Weights of a small segmentation model.
Training: soap at rate 0.0029, 6800 steps, held-out accuracy 99%.
Data: trained on scattered letters and digits in many colours, 97500 training examples.
Rows from block 7 of the encoder of a small segmentation model, named by matrix and row number. Rows with one number within an expert belong to one neuron, the router's apart. Each number is 500 + 25 x the weight over its row's rms, rounded and kept within 0 to 999. All counts start at 0. Numbers have three digits each.
Before each expert's rows are labels from the 100 images, of 14976, where the router gives the expert most weight on average: "responds to" is what is common among them; "colour at peak" is the nearest of a few named colours to the mean colour under the peak. Only what is clearly more common there than usual is listed. The data: scattered letters and digits in many colours.
# router: slot weights (encoder.blocks.7.mlp.router.weight, 8x160, trained with AdamW), inputs 80-159
# up: expert up (encoder.blocks.7.mlp.up, 8x32x160), inputs 80-159
# down: expert down (encoder.blocks.7.mlp.down, 8x160x32, transposed), outputs 80-159

# expert 0
responds to: red; purple; count: six; brown
colour at peak: grey
router.0:509516484557482486505505476459486493494526525476495497501488454460504516460497443515506482476499494509497482507480522496500535479489511439501499513504535489491564458532485463501448519488506514509492522474511491471475502506494450476490500479
up.19:478542504456518543500503514479512484525487515519543506495499486495505471481507485486528529504499545483487494507524518497468494506498473496456508478479546463497483481530507514531485540493498501516498502492485530486505513510494537519534531509
down.19:479473519513519527501540458499532479459521489475497469465502507567502542486505524533486530525521457532449498499498477533500460505527457483530504496488450530492456503484489510458513542493489505487512490483487492529482492519499505542462510513
up.20:517522504479514512502517516478496532497486541505506504488467504497550450496495477543509506505527515440545484505515476472475517472512487511444499480497513528513526518477505539475457524522518499520491526474521496487501522488506509467489522506
down.20:523481514497489476512474497527515500519480486501512535549517509483484510530510496447497523503557524522478489499511492459474506473506464478512493509483508539533517495535487453509534448482525451489487522508537525507490478492546464482518510481
up.21:523526514539491601458496609482482471507466501480506497520493536494506475498485504479529477498476472482487497511459478502482452529543515517529489524523524522502487534494525501486539506497565506489489540510488506440489534469508544515513502492
down.21:472451500524534473495514471524484505496498550496511529509509496517515528514490537504516544484475524514506460482482534472524414481492493469505527546511437476469521505520511490506486511477488492477500478473494520485509480511534456478498456512
up.22:490516468513446546457489500466488470514511515476472492516501539524500529499493506450558474473498546469471511474493489481513517508505524474504465522491480476476471509572457529487544489497436523542493510477485539494515511520557526500535511489
down.22:504442487515505488501500484486556485512493467490531566504509474485518498530488508524536536488468473524482476577504490496527454497500486490506537500507490482470550494529507505479475510490554486512510506496488536484498453482473476473476526549
up.23:518530553524521494509494490489511449518517516478503480535500508520502497532472504501452457509465493522472495506506512509511439520500497508507499510532535475526523521487524531504465507461495468464511537496502488475534508490453470457489513555
down.23:519496457484478473521499543522498518489479523454521524506530443487470478489541525495532501483522519457503470493497479495496423504493491502484516477506470495510499528498466483482512494529494507492507520501526534563492493499527517496533472505
up.24:474494474531495482487487498483477497460496509459486509503504509487504495469515544467502503503494476522541451501497539509512513491503546527496462499485546511472511508530505496491466525523510507509518550449496501518466521493508484489542529511
down.24:485496489514500497497476492515503509501532493523446472488500497499470491523512483504472482542488521497511517525493535497453516479518468479499490513545520520518477499483454455509518493550525486463549484515488499497486516498524545512503454526
up.25:538487499520538499486468466476468509504525450481479450480500537548502521517502478508496526489478478494509503544487501531498540480476508479500495492477475483507447491476469492526474530491460496454520530511495462541502494534492525523444469489
down.25:514529514476504479495531497507517561477490499511522459502501550501509521450530471512497470504498468515531508495521487498521489492490511524498477471490519502442535449519516544480502469492453494544482495558518466477500514459489460483528503501
up.26:508491508484547558484503456484443509486519524469459462512559502464525514497524544493487492469523505477491486483507497475436477460492475489473498478499463523493477525507529484521509464497480513493531538514475463485476511494515526481507474490
down.26:465476515528509483500528550514473522547501497533515506512462548533521505516460450497505521477491469494457516470485516477541430509482489466520510506513507499515545493565551519468543557502549518480494505510505484462527484507485479499523525478

# expert 3
responds to: purple
colour at peak: grey
router.3:500501440490503527480498473530490510464506514490491481536540481525536495563487528446523466472503484502508470529527501489525496586499478533553514453514479510478462480470505510511464494465501520501503520504524509504495538480525507494509514509
up.0:478537506485543491496515514463455494513489495472532466489494498487506472478510509529505486513529524524523440448498507477497489538480499553478514510513489535510500519452519506492503507527505516485510509537525499496505492506541503488487551535
down.0:515467492511510512520436487519543541536490503500516507505508516474479511553507493487465506490487495524501506497538489485505421518501488505501485511506532442456502530534474446501537557438502497474516503504505471515519491521473505497515469474
up.1:511526508485499522466578459510506487482481510540494498499490490534516525521507544517507506545514512507509494452493551534519495500556492569445503505519482451503516519526465494464472490457465515492476500481500510459457462465540481497483493462
down.1:458498465518518468476476510488473473492543486467485518518520538499496503502490530470460500465531502518489502489519509478518575516482493506578480470510521499522452452535515532512498545505517496505515546508488444508491491469512492467503475466
up.2:470515479501474508512487462550533531509539480521492476510536506522454518520502522471497503511514493481499505492482489508489448502496472517525517506515511476514510480484522514519494490529536477515497493499488531490515472499479539522490496518
down.2:484447496509481529496517500475518547501478500502525541483495474477515433492501535540509504511487484501511509491517502581499529504521508474462486502487483533503477509465467473507509495526507521502538511492453460483500507511552493492519485540
up.3:505496576538494466493494478516496516500475491453524477553510461497495539462491510454460534476498496476484519535487475533523474493521495447514462492487489474453507465545505478493463484545514494483522474495517483545469518543478476488474508515
down.3:462506484493483513520525531491518492503495498498481537499466502503507473518499453521525455507464509454504518496495563552503502477510511484479478514512483533503463558484497547485434456503515511488480510475467526506526448469506487517530527491
up.4:485478481502490478524456491501549481472522512514492521550478504512533497524486468516475511484505475505504503503496554500540519453484482536503528506542470505514487503515516515483512495497520541487451473490509489462434481515521542471420519465
down.4:495494548492511504500537507503473516521520538494475483456468513513519469489516543505500477450536477502533558510506502498471554546510502536513469433500523520494512489532450509524477461578484476490477543533485530521501462497506491482548505487
up.5:505516488484445504505491517498476511485504514511505530494497505496505552526462498502525559526488499504478484490506528522498539480525453500530514489499534420472481522513510531487486532441474506494467497498513484483531483504474503489488491458
down.5:517495449455492492477514514538522511477517454525506489530503505478528511559528529464523529442467500472490490495477512505513528525499506506489454476500563522489520489474471493497494481500519516539530486470484498558498545480532491540528515501
up.6:523495483558526496518501511493515457523515500533485513536493503519500513476487496509486526478466510514493482493511493490495522540514546442555443534478521492502501505515494520530548521500476498460499519482521510513472483506465434493484537460
down.6:479501518523512513512522497546469496507478494486527507500508489490487514457519531537454495488566511492514506483507545498536490540516529508531537483515493516464512555526509531488464469542502521503520500467519541571482510521508460482489480499
up.7:473508492525494518528514510516459463512512520482528531487483499470496502505494548569512503482499482524479499488470478483470471505472474554479517512474483515524517522528536472473503494486530481510514460468492473508484500487536543526519485501
down.7:546485508494520508490485491492532527500467490543462485508524506468461531471489482500492508486512511495518475494496498472495359505501509471515534529559494474500503484520503500511478551512485520502499510512494472478524500514480510490491525510

# expert 2
responds to: black; count: one
colour at peak: white
router.2:474496486508491496543496498504479498548503490478511492470517488498525486517506476465489493478476522486503508465477488455484544510495521499469549508518461500551490506513536531521493512477528486458511506523512491534510498514510513498496505524
up.0:525534516504509553479481493500473493476514502488534469466513516523502468506475463426474487514501516486529466503528444489478496549499510488506555521499507485559473481498492509514518497465534514508541514493439470478506490497526504457481450498
down.0:487475456508495483503484495524524468527542528494487529510496460486530500467501562550530524468488420510506507507484507508492539487541528518475435488507493533466493490497512528538490489504492495476491505478496537519460500477477490470513544520
up.1:521492550494515476473476481497518496473563499476500485517491495496475472502462538537484490483540493542510456463500540525504480512519494490560530472490501491473506506462448563494491519481443513512529486441498491527520473519503514465492475494
down.1:518524480520460511484530494477502511486485548513489524477516521498548488497499536534509545482466466467513512524505523499535579488502528524449467531505518465494476519492523498500468485500521486513486493467449483514470486485500479492518475464
up.2:493449516467523496490518484474443495498506560498504518472494514508518516523505505565503486478534466488493561478496529469514541464502494537511536518493523545478496517493474507535494499477485482523476468504520509449519499495517522505476463536
down.2:522518504523501512466552537507460481470462523465511512482508522496552459512525469522552525554495509545555478512483536517473435521512492504486497477485473473458502515485467531479502499482500517497472509462457494510506475507532466484507494490
up.3:472464508521506491522482455532468440489506468505540501540536528547518503465520474491498519529470479499491469500503502475516508442515460500511502524477550541496505460541534502487518517495497494528493537530491531488456504452483491509494496496
down.3:536510505464452515483474532523514548474490520459509523475477494503470521496488532504471476503510511514521519493479449509468507508510533489520522446484513491520497502533492504472480510455510492461550508440516494514509469557484539525516490500
up.4:474528485492477430473508516533530512536491499500527507475517485542505504482502464500515482518465499501488481543462481539489507501447484534473493476495479476471499511494484499502506489493519520472510483488507486523496559493505449480477522511
down.4:467467477512527502521516519477532482474510483478507547515524493504475490512507499523478512526474538494486508536515492490518474513519548513443529521501494494478561523528491508469490485497475448499506511563486464454539516495526511505494512448
up.5:497460480519498571523538514516470506509488477566496508469497515470484468457484485529492488507498530512532522492474511507495541468519474465487486455482448485490487486490443485521536481494520528532515513561509501510481504456502475460498511460
down.5:481530470464499491523464490499501501511457563476537515474550470504529465525516482475503467527540469447523511483525521487482503542542489502503523504505470437518507498458515497499486526496460490497519499474489491506527499507497479476461498506
up.6:486489492518514503455565533465486470512517517487512527505482473498507477472501515534545492535518477496519539480511484508512533441544494469469507502482532518452467496522447526484498521489508494490515528508525511487526522480499466553484460516
down.6:527517498490514522564509538494468491467502511492551480513517552482528482522541482533527513487515535524506463483483508519480497536502487538486470496526473514477492499473507473512506472506485567526498553442525485500501473485508490461518525426
up.7:463482516525514488504518510503490485505512481503519514517510514505477474504493536495488485463468509508528511519503531508463470479541489498503493493508491508516522476478557490476494462506467495503530532522479441474474460514525500469510495496
down.7:492497451499489499433486487502487511490516505516480508505484463476531461473477541541524523518503504508493466501498486493563545554495550519443510517461504484486497549500495527510471511500547504477506481451510500525519516482498529525482498488

# expert 1
responds to: red; count: one
colour at peak: brown
router.1:470512511506475481492499474492516539484514520528497485522482523501468507519468494518486497495522498442467549470479441532508501430496482531519537529519531515460557460500488512477506515483498499546495472515503504506488512488513542513520487502
up.0:526518530464514461479541495531508499501494487465507471541527468503494512510526532487477501505516530472457483513489501511545511503509469520447454504486501499487469522510471560498428457479478513511497501543496489505520480517523498514519487509
down.0:492509491510477520515464511505475476462503507510511533475465544486500514545504468511536504522508499550501500520515472507486477488496541506543531526537499502513529457493498470488536534512531471509520505452484525511489563498485525517511526511
up.1:443443493452498495510422521515486477504496518522498451544496506503513517504512480481502508516526516513527447496518520479502520484471503441529450509489531482521492448517494543504518516486501489482510529497491524503494507506505477516491473467
down.1:527513509502486535457524430531476562496450511501515517472501479481452508484530533519493497498475525506515519501495471535505508533448519518462542511525502547460476529513450505495455510497510505522484475503506448487502527527519512489508506490
up.2:473499494507513533488544506525510525482477466524476484506515526493529521522476490485466465460495515540490504505515509501492536494473545472558467513472432486527488534506471509511492466528443516510471492534535527513512503515509479536489555484
down.2:529534518553481447514480501496454522525507555553517506520499523549466466506485510503490499496533482503479507467494482514494515505504508472485518519478535515473475491498519501485521569444502486508518476459496505481534484540517511485537430511
up.3:497499483519511496491500539493467493520500528485528525481489481479503537504515519500488508506470478509488525454536532512539524421486496487480449537461524518441520502527480514491524451461486496513483481462508468512495500494529518447519453467
down.3:510503469509509491527477464525533499483476493536486511473472500528502511462477502525509503506482468498506490508451466453481526500528498489490547501507489456459553504503491525499482499521486509520514480508523499476509501496484490555510484506
up.4:486456536537487504473511503481521498487498501486529523471494534465505536497483522480479491531461458540544475545500469479527495467510523496513484484467484488527488457463526490497512551488482500466535566506468512507509489499485486512490497516
down.4:516513455492558466497513524505480459481521500476492474546487484511523470550520461483515504476508520457451507461476517546478502477478487503475515523480471478489486525540494538498530468474479507534494487520500511478481511487515483508491526473
up.5:538478531490525496482560467519512521483538476509490528469529519499541480495489547497460503440520483483528465529545550514439557509492492486499495478521477500497522548480537517522475458498522482462511483503521517514485499515457504538530523526
down.5:517488521502522481527491489534498528485509539517476515501480485510470500486514483488517522492501510530506546566501517517468524482481514517527502507509539455515522459498474519488528500513510509500497471449507490469468514482506473523501519517
up.6:515539486499497476477481518496506525513517520504505503486490492514531474493520523459493506536505477525535480488499511496498515472488515479490471460464501489524476492529495489530468528489485533464535521492517519527457469501455466515551499487
down.6:522478490487521488518508462526499508469492537523478482536538515518500506460490526481484483477494442521513495482525477501489542483525475487540588534512523529475501480535517505526503508453491484562507486516514501481494506505512508524535501474
up.7:493544499502443477476535493495482454510507510505446513530472518481475471494487510477520478497478477485492476497490514503509517492492492426522495492485482455465522465528535543500484538450510509470492532482498505536469500476439494478496508493
down.7:498488476521523512506484474474531516466487513476496527466528518508470495480486502524504499507476489559507515524506484492497495482493495504529546538476509497465472513497417492487501476490495496500480489471465501464470533517539516530555504483